Weights of a small CTC audio transcriber: batches of 192.
Rows from block 2 of a small CTC audio transcriber, named by matrix and row number. Rows with one number belong to one neuron. Each number is 128 + 32 x the weight over its row's rms, rounded and kept within 0 to 255. All counts start at 0. Numbers have three digits each.
After each neuron's rows are labels from the 100 clips, of 14976, where the neuron reaches its largest size: "lies over" is the class under the peak; "loudest band" is the band of the loudest frequency at the time of the peak. Only what is clearly more common there than usual is listed. The data: short made-up English sentences, spoken by a formant synthesiser in many voices.
# gate: first MLP gate (model.blocks.2.ff1.gate.weight, 336x128), inputs 0-63
# fc1: first MLP up (model.blocks.2.ff1.fc1.weight, 336x128), inputs 0-63
# fc2: first MLP down (model.blocks.2.ff1.fc2.weight, 128x336, transposed), outputs 0-63

gate.278:098124101122135083129127130132154123145069112126118158106104088154095080126110103113150159116119127113141141184102098116120080124135120118111154139123103187137132117132170142184134088089139157
fc1.278:149098185122104147124113114145132114090108130186123102153091177089189151119150113115119121122182114122110085087145179144166179186113103162137098141128148035128126137140089128092137146162092121
fc2.278:145159172129165108121108159123108133113207106154164178132136141101115109063128077130130161153149114084109131109179113129067119096114135165115145085134155092153158093162127096121125128156086089
lies over: /ɪ/; /aɪ/
loudest band: 500 to 1000 Hz

gate.307:107120172102226127163121114124181131065163124154113150105132174191153123118156138086115139107078144141155139087150176142187055121156154169143108135092108043099112093170137147162108116076166092
fc1.307:129137120093082093103152180103131091150109134154142123128188105067076133137114120068145136150099117132073098128133129109163130098096120092144135136155141138077126085174056145222149136163120089
fc2.307:142159123127111151108171114154083097089105111091156121052133062115116137104181188133099109128127159062097098103114137095105136115141180164180128085075136128084094152112105080177113165152107098
lies over: /ɛ/
loudest band: 500 to 1000 Hz

gate.139:180091136123101088107194154038131098150123097146088094154172168082160180176102133185108067102143122101103123130136120097125064164071131095154120120208143175093152186166110103115082104100161092
fc1.139:157140125145119075179113116088109115162133118157103169133076146148138096136140142112168138124126157116084145154125128100069108124146164131077156161091119121150173147123082147103156148126082072
fc2.139:148105160103076067105167155081135132079115121119117112123084129091100144166148159136170112129139122105093128126108090145100105139167152094049207122143101151156115160162099106073138151142127102
lies over: /ɑ/
loudest band: 500 to 1000 Hz

gate.195:083153122122150113122126150123148102108097098198159094152169189198122100196097084153094099192143126168185123128058130190110129105116088153151081153110101133106148185136118121121127105176118108
fc1.195:067210134128156114108120128117170106148093081151136146178128144193096106164101126154103141193112115165188130113084135169107120081059112128123073142062119108111148179138131159154112082173141119
fc2.195:080136123140091161125187093146128116122150145196120126113099194170071155176134101117116132215103119159172128140133166156089093136116122128077132149076102138169174176116156129147109089171165119
lies over: /t/
loudest band: 4000 to 8000 Hz

gate.142:174064101073166142113120166118140102171121150058080194100120159195164110155145152127163159157127031138132134106132120107126130129143156135124139181155154133164161170126121148133136170110138153
fc1.142:054183169138142072139187084197115161065090123151133089132133153172114117133118135144077169130091145118144141162128145136142159163113112133166135133082098135122109120082170112137203059156141148
fc2.142:110091119177120081164092104104172112103155100120128154099144106085046116180115130129110142120137074094134138166140087127120132141120084079113126084135135125179137058175106158120084189118149123
lies over: /h/; /k/
loudest band: 500 to 1000 Hz

gate.68:117095117140150105143130070145202131131095116136145157136105103111176098117157111123090190107083158159100150127159113120082207102197129206133124180145106140099173101125108152105103156114092103
fc1.68:102081114124126142142159121140140116155085110100135152155149117141175152148113130101054162080120127136106168162168108150072149100170141184128168169143086109151167116134093172103088162103081120
fc2.68:088122151148172074077110126122165143101117185209149156053108124114129107104150111154123134167130143163100092093183128064101137132133092127184117135118110138099051098098150105162095118106111132
lies over: /h/; /k/
loudest band: 500 to 1000 Hz; 1000 to 2000 Hz

gate.30:123087120095135201110143154147136093106110173135005170115129178107161111235114127098120099055170143101126126122127132134090113093108107112055182121140157117141134173126113211159169153166083112
fc1.30:123090135171157115167126106153110092181143165117110121164103066078168116152139141144160126143140189151118079105083110196125119127118110112193125107145139163136159152138137142152144157185154190
fc2.30:120196178105083108154143093166123223122191120109184099156125122149140162093178088109145129122126115150102130067152141130136140106120131132129142172101122156112136061122177106099095068206200118
lies over: /ɹ/
loudest band: 250 to 500 Hz

gate.246:157127099140065065132101135148123194177083128167156156127082179138140132156161108200185100143170112082105166145140146117152128112101113139079120174098156157126103075128148060142112082076162075
fc1.246:130097149119090066117169154135115202160073088157150135150134134141148111127122113208131106170143134107133174166132121119099142130165118130103141182097161173086191096136098084185070111133114114
fc2.246:082179129151094123051137173159128179146110085138133105153146147130153168101150122129105123120142111090106074094057128145147133107097151130076145170115135143175182187081114093129128164141172209
lies over: /ɹ/
loudest band: 250 to 500 Hz

gate.217:157094138131071175093140137118124137163193155103158081104139089053144117101121122069114119104147159170179115162163100140118094082142140165130162141102068099137157096144134139103134223143132134
fc1.217:137130176110048167146150107099147187126164114098122117132160112075143130079115112108150118126114111204128103189166147175090107128161126210157203100093101105129183108124134132117148156145088132
fc2.217:148180103121134178092099100154138184096154109088164133063121126064101137098091113110172115120177155176142074116118140194188132110140122107128130081089156153126110111141097147125109132101155133
lies over: /ɹ/
loudest band: 250 to 500 Hz

gate.310:115118145114088106080147174084135181163167116127142112132144135162097098174096185133122093123147058070152103127104132189057167108116195106135064110161095155130085121094193165159105117137090129
fc1.310:117133170157142156155098204099067150199117128172160151147139135084183124107124159136116165178161122141109126154115078166110109195128178086141105090114152137143148138133105144088126082088122128
fc2.310:114134134095076078107094067092119134101136160132112135097142117103083113118202160128109161204111070105160182122091136160086123062102139134099088082148169141162146183128168145117136089086121128
lies over: /t/
loudest band: 4000 to 8000 Hz

gate.202:121087104142115150146093134121188097150088092125082065124066152079111110157119165079130122135066105151176183116135113140102146153102183143130103170086096124138191107153134168081097178111129169
fc1.202:121115112097152110106113144126091151162196196166152131174153198114098163122105142134131111069149158121100083072104130104144068132137120141125132210179165144159133103112122148173115139107138125
fc2.202:140191092103112143095128119105078105131157134125160127170072108103057175175154114135123124089106116138133151149137079114076141122083096137104170089139190100126109137101090058102117092138125140
lies over: /h/; /t/
loudest band: 1000 to 2000 Hz

gate.197:090141079122126117141179124093150112067172124114119127124107143169076203136081113162083158105101123089126132094134145144067092167121083088172159140141116119107157081121084146078176165138145159
fc1.197:139126110106108164125107136166072139108084148095086138080132130095087197075154123165103152122096124126048122108101144170115101167177097152060108078102111150079119074170129144106125078132089122
fc2.197:171102084138125132162118147152130081108108170141125187125150152104161192127098152179158160148084131210178122138115143157231098177142143096102176177137139117139112142163147123143075098117138135
lies over: /ɛ/
loudest band: 500 to 1000 Hz

gate.75:115211175125084077126154147095107155199112171120088138126144124088074101158166106097137126159115070068101148101150105178120175127149155123175151131158163141090128160173132171167166133055111136
fc1.75:179120156088118103134088150108124138150126117147080141167082123127090091138115114118146121134123151094122127115088095138145148114133129157179136149090069120115085102143108152164123110066114087
fc2.75:211116080096123162119183096151147117176130101118182160139129189126207150121146148137127134117122113176196088135163113151161122143092161146114152120088123114151115187078093151146155160113140169
lies over: /ɪ/; /ɛ/
loudest band: 500 to 1000 Hz

gate.10:140131137140184094138120145148086161122093118094148097137155109103199115147114148108124092115172138059177112150145177087112161072179088138106126185171138094151064109158106127147129103138138168
fc1.10:100138100144093150160133111159162156151210185149118150096134149186096131121102139118125191091130087150084117114125105076193078147127159111105129176165151155095162207130182112103105153146066119
fc2.10:041139190114134197071102143109082126139145151097057098140152105136058130126129127149082179115108078115091139142116153135076145125134103142120127134195130136084138115109127140104167115189159103
lies over: /æ/
loudest band: 500 to 1000 Hz

gate.84:140054059114169141037166133150139109087143092127128110136179087139110077154168106088217124070138123055118179150141116158077132140139120113079067172140121142140142097146109192147174107093161130
fc1.84:132106097096144080109079131097137203124160143150194192095191073125080166082107162132177131142169137149082153119151083155184114126130122157088183135161188089125088126080160172114067125129160105
fc2.84:125124153113159066114133104063136136062105100098141106117128130129075128139091079136088132173089138072169131172171098170074167110149084145131161111145066114109138112124117107106133164157097096
lies over: /h/
loudest band: 1000 to 2000 Hz; 2000 to 4000 Hz

gate.50:174133178097172117103162084155129165152097114103101155156134125072135136172172167094130083105091132100094123093068162128132112151098140143103177150177082176203115091137111122140128072138088131
fc1.50:112199145172149152120140154124108137126175165111067090124129154055104096120091106155145101139133148090134133112130090114077096105183155139147138041127118140111117116114133138119135068095138143
fc2.50:176157151105200097131152098170157153110129126162128129109081137191130187148124155134139084116131134170131168117179102080115101161121158122171106150085155136146088135088131072118120097110157144
lies over: /æ/
loudest band: 500 to 1000 Hz

gate.123:145106085112088167168154154091103095151077123091141174158111051178140129161101085091139127172117120121098126143083117102122148061102115146132133143137109092117043147169129129101150172061158114
fc1.123:148148154066141150153117095129128144091150137060164155158133122114149110088198150116125135101136125079180140153133172141163126132138120190162109168080085193166169117122161105138102139093128094
fc2.123:158184061194127111148102173130089139187142140053186148150114196120106169102088122128200102092131132144110145125182122095149118176160103153127090118154184149140115173129152093117124126155123143
lies over: /ɑ/
loudest band: 500 to 1000 Hz

gate.313:109143073143130133092158103134089076114097096149108151091121154119095134187083123110124145143125103157153126143043085151108073124118099187120090113172130175119132145080102187137168101123208122
fc1.313:124153129133099134166162131169148137116129194120145128165122188149204148147143101142190129137104066123149153148143118082063158105104057108123140161140073178145130151128109079107091124169127109
fc2.313:116130177180100124160131138133100126114127142178143114061139091077151043148113099093203114105155181154083144084100132153096158077136092133136096044136160178121159073157084083145104139102055117
lies over: /oʊ/
loudest band: 500 to 1000 Hz

gate.236:034084087078122097126097151148183123124115130090135181163159127099138202089065154116086147148113089130136113149150115192124113113120152165120094082139121112166163121135119112110103163113151081
fc1.236:177171157157132154148097104095091123134131145226142094098076087136092065170155086167169090115134120134132106076120159060147130159160131150116143133095087153107065105138162121146112096116073131
fc2.236:119100091089140120142143162124069110066127144151157096111133098135105078125105131067136136102163114095099123100113178100156211141077129144156133184140137087135082089115092113179081148150048123
lies over: /ɹ/
loudest band: 250 to 500 Hz

gate.159:198133099125108152170106178098131170120141139144180130163114143133155129095112130086124112112161154150112192168104181065086090161136119124106096168107154117149167127168103114131124142155120144
fc1.159:165158123092123149163055167126070183131137152155157160150078189136130146115090102132120131154168124125172186193121166083160107167116163132086100104122153111168129118168115078155156148109166113
fc2.159:145153087128181133128122137150092141213099134131142112163137177140110168106121172111158086158161125121159118116113130080144057137149167156141135110106145171124097175125097052051074143130138113
lies over: /æ/
loudest band: 500 to 1000 Hz

gate.234:096157148155136141064131136126097153111104111124142121138137172131138082085181135098172151066120113088145138072151144102120141129109154112166109096149174135176124106153202120137142156104123060
fc1.234:140119144089119109079133179134136131112133121119139177074144182128111098176159173155139124117117135216197189160134090155154124150170131126104087113157116136085110192162081109089131152134187155
fc2.234:132125101134133164157081040146131085109064163074127080145170102108109108073159164127103116092097130149117058107120121102167141092115138116128084073110210139089107104099124078165121128071104165
lies over: /t/; /s/
loudest band: 4000 to 8000 Hz

gate.94:170047135163179110139084201123169111186104137098089110147117105132088125071147136074095156100125124146106212122077135118135145125203143144124117153057162184099159087129095129153084108117129148
fc1.94:111214103112053148096159095148102095078119092133173095085138167146148103167075141194161110176123101118169066179126111116116143111094120058130118114150121089154074142119165135111208167117152150
fc2.94:137122099126026116155144117087058172097088058083079123107111199115133102145101135132180110114138084122134098144114163198116197079098105128121142130140145109169105128157150128119151101154129067
lies over: /h/; /t/
loudest band: 1000 to 2000 Hz

gate.332:196135105100141117109126146118112151106067125184117159084149094153180125145148124132101131189130101126163136092176175133090138086187128143161076145073104101162149087171080089123146139090115160
fc1.332:140099166110127122154105119148089158129166157065140096172136100107087110092050086129153076071111148132129138110099094113146102111056138137106112146192136182114117158111143174146123076169140120
fc2.332:137111129187158062045133137116112162084102085098118132203153173102137094139152085091132117165142127105099140112092103097132182093050145137123135159124100092099115073119131190140115174142194128
lies over: /ɑ/; /aɪ/
loudest band: 500 to 1000 Hz; 1000 to 2000 Hz

gate.200:146186148170162097135172088105142132136133123154164120159093139116105125146185085128100142154077074103076086115112160112121151139118076095178099168123102145116137126088162092150133072142089140
fc1.200:149076114117092153105085143158107118124133142120085143083148149130166142114067134124159065124165159164173172134156117122131117110152146165093148087143140126123130127167072147110126166112148091
fc2.200:122099133088100147155162093085180113197131081115121186128136079131141123088065084152192127091138124111089139159115099170179084149144129074084161078162224101096155131121170146100108125092150148
lies over: /ɔ/
loudest band: 500 to 1000 Hz

gate.286:144161161112118075114089163152103179121063128113095135200124089150094139149096125098117124126119161108117156191095125137132150134097103167175135081131119105126119131153235167141122056100104196
fc1.286:158150169154134085131095130081113172148088118151098121210098075143078136142110132128094118171136157104159129135096142147140114121124157201180103082131141112102145144187207143160163072087101152
fc2.286:123109076184122128067137073131112143142086109138119073118160083099134099133171103126157134140098142131094168167087105092115113132076195189119157151105093173154196121135170114157174102084144160
lies over: /æ/
loudest band: 500 to 1000 Hz

gate.137:115125099137109107117046074060111047145141137082161151139154183133122067125145168113076098122155146081186103113080159133122027142169117119090136101115151135129160078106156142150142174117158120
fc1.137:068128152126138114129042161137162134112106159112067080196125100112113155169098102175108145137106127101135086148084127158112135077147080129165171124166100083148153128150148116175121088136136177
fc2.137:187131122120160165101161085205154174128089144205152192061174148123162184123086120073136104101154128198177152102125112112181131131121170150116116132103115119139115117089103154116108132147113134
lies over: /æ/
loudest band: 500 to 1000 Hz

gate.132:161156104135148193156139132155174084153078210106084153055116069172124110165149185060154113067104112113181134121103107156107144147171103095169143165144149116159124085156146092096144151166107098
fc1.132:085196126185105141152104165148146193065104152115151104077104110065152136159113163066104079114156137146137130090159175142149169130116131134090129114100120099102122078138121134170104132161156098
fc2.132:115049119135152120110044151176139054151086137119085128158093143165100155126095144125178133167111102152139093128075107101154107111114102083107117217106110152114122145142178135159137145122129103
lies over: /oʊ/
loudest band: 250 to 500 Hz

gate.247:105100156157095125152147063135100142111084134169136139135130116144125123146221142118153203134099153137208177083150095117146193141114117172168174142131117181102111169179158127153132059116090173
fc1.247:149100104114158166105173131149142124156150099154117171131113117072144068164136075148140204100104128128179109119159118084135114094088107129168163149157166111188119093113162139206133119148169073
fc2.247:111142133129154127078126097164144168088130175092131106115133122126101110096078078138081083163131123069108169142133081143099156064146149152130062104082093126127160090154101149062117138148141078
lies over: /ɪ/
loudest band: 2000 to 4000 Hz

gate.299:081116090077099074119134136139143121118111104182108168193101148170109093143156111132158176084115150155078143090120140123118146057078144186119136112145128134095138114147178101165121095069128094
fc1.299:109109104102050080103096145100178141117090171109104139117129128152111111131104156185107123076153164118163150154135111160140190090173123130095180031176177141113102099200108101081115144127163116
fc2.299:123142134092157162146134132091111171178072123145176121156160115139221142087144122191206151086162114087137091108137125126091127238128107148084124087152138126104131122120147101110082151077138179
lies over: /ɪ/
loudest band: 250 to 500 Hz

gate.249:109143150077037076152092120109096224110095142156133096171121120195132145148141088116136112151127137109133164138121114134162116159092122164123175119100107154112119099101148137099122136085071098
fc1.249:165136089157187147106169137075139081146141132126130161072122126102150132110148217176127192121107117121153093123162107111124104137167100040126077109146104155155138193145103126095162145173197137
fc2.249:168135174123210079136103166130175051116122152136080165122134172051164098111091120124130078152135111111042160161070130110114072074179118125156146147103077158156053102116095140109114095154129097
lies over: /ɹ/
loudest band: 250 to 500 Hz

gate.85:146164106106168108111182105128118127143174130130099210099143174138087175164100124157115183075157170163099121121152135110098107167133131115144115159185169111145142172165139052087115167138160175
fc1.85:114082115151117133123095137100106126193055075114099089127150102164128106086171161123122101182123035044208125111121099101124171088099163116135142088137078100095168083154099147111162090104168094
fc2.85:120122123152071172145068139109103104123148107058136078144152090130116086168085096090136123111098119059167123193108118101126125131141136138131183100168087115131098120142196146101116172125197103
lies over: /ɑ/
loudest band: 500 to 1000 Hz

gate.192:203157055122149146131113121098133147147146111162075093113132149116074107144172139058145081130117159161157209139140156160142119091105154122053162138182099090129112123162094125153114164129159097
fc1.192:161143140154119175127115148147140194080166137151069134117121118177068119164113178111097144167086162129130107137159149178134181108152131129128138078152039112122107122154063116110144155072171182
fc2.192:201106131134136154123128165154145118203100134107100090172168165163182115136103130145144104104130139148137067124114112144119088133078168179110105113122131105167089117083104120179094058138119138
lies over: /ɛ/
loudest band: 500 to 1000 Hz

gate.135:160113125132152126108167160136126118153125139183162142138131196116138085140189153114142119143116076174147107105112141114127080096183097098152127139107180125094117158175119108154114160125149220
fc1.135:127132119146104126111110140140148104161149118106113085136163085115134091119093070123086073101111190145112158168116111128136145080118149134074072129035133134173179095123105149130144110164132078
fc2.135:102120091151212097045137093137148113103113179102143124135128154072118158081057078126101130099132100137109168137073102120188152134086122124098163150149101160068124128032169172139125091098139108
lies over: /ɑ/
loudest band: 500 to 1000 Hz

gate.320:103153103089141055118128123117151150136103086148108138164097131091101131148131195138146101087152177148111136050142152126081122098127129187083099106155122112177108097096170148112169099105104128
fc1.320:113147112118063144107112134091143079166156150102120121117101173142159156131114109071140117103123194102122138144145122089125112089139126200116147076128095101124085141109089115085130148097178134
fc2.320:119105127104194071203124103078138147127050129129086092155154097160087142150148139140104129148154119142159148147131158133154128163148152122140127138150111156125079136145100163142078058174083142
lies over: /ɹ/
loudest band: 250 to 500 Hz

gate.81:088134097189177109130147163118158116141114198165203081144122131148191093120156088148111138105177179111167081107098116115119120118073064115141139186133116188113110157134132146115136083161175129
fc1.81:162127158074050126106141098145059119110106081098043144090123154157073114131089147082093091124100071108097142156156127110110167120154170119149113070143132084140157126115100091148121109080098102
fc2.81:105110142137077067111073177094106160110129142098122138132150100078148127143112108127151112171077124019115114160112147160120155094146083155108112130124087129120141103165104189119144153106159117
lies over: /æ/; /ɔ/
loudest band: 500 to 1000 Hz

gate.270:178153139110197095126110170128172090154142144134094145096112118087107089113116128112112129105123097124054116113154105140083129127127100130194147192100129076159117164135034146105193160092090129
fc1.270:200132146121162115108079182143125056172092121173075129105125086080109108130142094159142137112128085133056111191150122101089138121161091114160130185138152084141105161135034137119162129107076178
fc2.270:140083090093123165140176118169200096199134150145161136072077122140146174122136114140096147132167143179134142100163110158133142175152144167186125076079152164085113145119100108152115095103117146
lies over: /ɔ/; /ɑ/
loudest band: 500 to 1000 Hz

gate.95:110120134103192126144151107139138190146105111164065060132187114118110059092123098068158083153073161107131144091138139127118130116159158146098147124123163113099112083183084074124139118209122149
fc1.95:205127180141147139137137073062166187150143127142123081126119146094088099083116068084143126119105210112111115094110150163159144143111115112137086141150140145161127090146089080101129080165159111
fc2.95:112107177107149146125130092136130087084119198083101122101102118116218109096091189129174123148131135121083154118173178140111152084052148104129155122125126129089105125103088135163176128110130099
lies over: /t/
loudest band: 250 to 500 Hz

gate.54:142094119144104173152115095152109165104146126172161131147095130171100157111134148158085163158158100134152176166067101186123181124070158163135119137122131159111148191084086151077134144125070156
fc1.54:139182165130172152131120157058154128066147096100199137153130086156158108071163168147064140163189103104105150080172112100120130151165112128099128126134163133065168161116107075114109122160073145
fc2.54:101149166133151100113129128061132107113133121118112110196160170154122074121101107147166082151113130194129119098095126123101075115147105153163148110160117107168158169139184166163133121087202160
lies over: /ə/
loudest band: 250 to 500 Hz

gate.42:190117134119087142129133139120114130157125146105128104120092086067109091155146090167191137085234171123123165188118174125146154087085162117127164130166143135115060056138147150107097105060108131
fc1.42:060081127135157146126193099141139133139119146172151111163174124166137178109097184110059085109068143162165097093181071163157128115139099140115071119125114133098171161123094103097143102135137150
fc2.42:078136168121178104132127187077129159148123118191148078141101144146113132113090127136105087144077114078082156175116132175099109164161091059145131109089120133106096125175035176140155144129185133
lies over: /n/
loudest band: 250 to 500 Hz

gate.153:098130153135126106078165103129178163101191137121073197139113123173160136138166098114116125109152120121114131128141162129133162197159147141157083150154137072113145127122124157117158153174151055
fc1.153:132130137120130151157121150103146077142077155163130129199113087076084137123070133159122099124148170131096120115091093173131092144067112114138153126101074203094149115145087128120106089177129151
fc2.153:102179146108138074156132118114082126125107185157143103138145116127127171159111167131070111066126130045138148129092108114078116119076145170123110106062145139142110113139088139134088102090079135
lies over: /ɔ/; /oʊ/
loudest band: 500 to 1000 Hz

gate.117:129101077119160106125168152087156129152127092109143171130135141118119145123118170113088195089120128163104133140093128145091111121147094111121129127158166118157164175152078087061102144123212141
fc1.117:145068073145150088106163182082146116172125085149108157151150142155106109123122186099102151125111141164105086118085098123084115135124107128131118145135155112126163166188082082055111162144214161
fc2.117:138137108130153169152189146152167104158132105143122120142146091166166125128163141148196105090203135199156137081132106142130126137139134135092139158136149136141182105176159113140126095071141137
lies over: /oʊ/; /ɝ/
loudest band: 500 to 1000 Hz

gate.305:131186124137109161138143120165158132121087055140126117143137106094152072130122140082084161154144093137090041126162144132124072089151092110166098167116126135093148096158154075151162148152086211
fc1.305:157192122153082089169170126138152134076086071121084091115124121105158073161139148113112155154136083139110099131095153137105110111126081111164054149105179163095174110146140114206114119164098165
fc2.305:161134105141131185143144153127103096121147141130105102092147130132124078111138159134127067173131123231102078142163147103139136134158121157151120181123160076166146149125066097108167136058078132
lies over: /t/
loudest band: 500 to 1000 Hz

gate.2:128129182134048116134177158122110084052177147111135099105154165118146099125148136147173166113093103171121171154109114095133123116104083129095120123147174174163081174136141072154114133109100186
fc1.2:080118115139146149142111105063154162193108121142086141134130139120123174118074159080120103122175154112202060085120125134150142148125145138149118121108164117098148054063091152094138148114125083
fc2.2:120117118080119151067118148118166125177077134062116117162117088113126113120146160107148181193118090126105125113141144089151089131146081129088100140119069132133127100152143094098182163089174120
lies over: /ɛ/
loudest band: 500 to 1000 Hz

gate.143:166141105101126121130132182091120089066138116145092159138158125175090107131108120137119123125146155105175103157150106113127053096137105103084138109117121091158129113136116124170134199110172088
fc1.143:149140118100105150119085141131116098081122108070068117170194129162090141144143097185119133097057078104129181158110127113112132122142082145116090047101099124146110118123139167049105175138169138
fc2.143:105143110155108150154125121168118170154108109170151133114139141107207097111150133095182163122136147207180110141171111119199158141117137138168092160098181125156113120062125119106127099139111189
lies over: /æ/
loudest band: 500 to 1000 Hz

gate.108:072148159084127120164128156131140097188139075117094095116126121117094155146146156098109196112122100133113136186137140107134127124088159049130135112106147095154083122157144130120135129138135127
fc1.108:163166128103139152147151121099125183160140168117151121123145152115171078101144126097141130099134128184156054108134122118122116153160120133127104094148160111119140149162053100148180181181116083
fc2.108:122106106122073127106126230152127114131153147117138101074151123090135157103136080116087127143195147119146078115167082092117155174174167127142167148109097114151138092174042097125105201183171143
lies over: /ɑ/
loudest band: 500 to 1000 Hz

gate.275:135091086184143130101112127154190095151167141119077145188164133145098155151138121097114186131049150186121090157104097150043144127097188138141115143144136143099187103134131081125170094125167134
fc1.275:113100142174176132147159160090188084151110113160170089137086121120138151132194083066108189101098094111107096094121189117132140116136149093118117113132182175055126099136093148162062190138123178
fc2.275:170122146134088161126121121095125159147153128186161119107138185144097159141118097182151140114124032140114125117118162172108124141078211132082093124124174165137110129168086152114145119176151212
lies over: /ɛ/
loudest band: 500 to 1000 Hz; 2000 to 4000 Hz

gate.235:128135108138149085077177173138153146096098136138071077151164141134212113153140060112109141099141132098073137112133110112052072152090117113121149133168149115104132081165130166142082157139133165
fc1.235:178136104199119109131129148109098132177115111092133134174055131197097123111201059152074163090137126137071152164101120175172090135154147158099125097091160096111137111164104104143107112130169119
fc2.235:143091078135175097155166103141132139126115124114180168134089149124104130084089137174158145121099060150177175140134173142123128096141124168169107155137132137146136132101105182112210086123143122
lies over: /ɔ/
loudest band: 500 to 1000 Hz

gate.160:062161118128077104156117119143103125089132071064117120114133111100095117094117116074132134121093089203108129210100156123155101101113115128154145139140115116204175119127161133145099122053139135
fc1.160:186105138115156140126142170102163110206124192200166098117117175116202190185130150169109098170136137119167091081129140144139183145127094115109106129134131125082093139113147136104156132216144136
fc2.160:139165133136114078101125146130154126137131098186183119165123107147165149109146141079124149127142125160148191101088151110109125161134096130115104145162100098122139175176117230170134166196134137
lies over: /ɪ/
loudest band: 250 to 500 Hz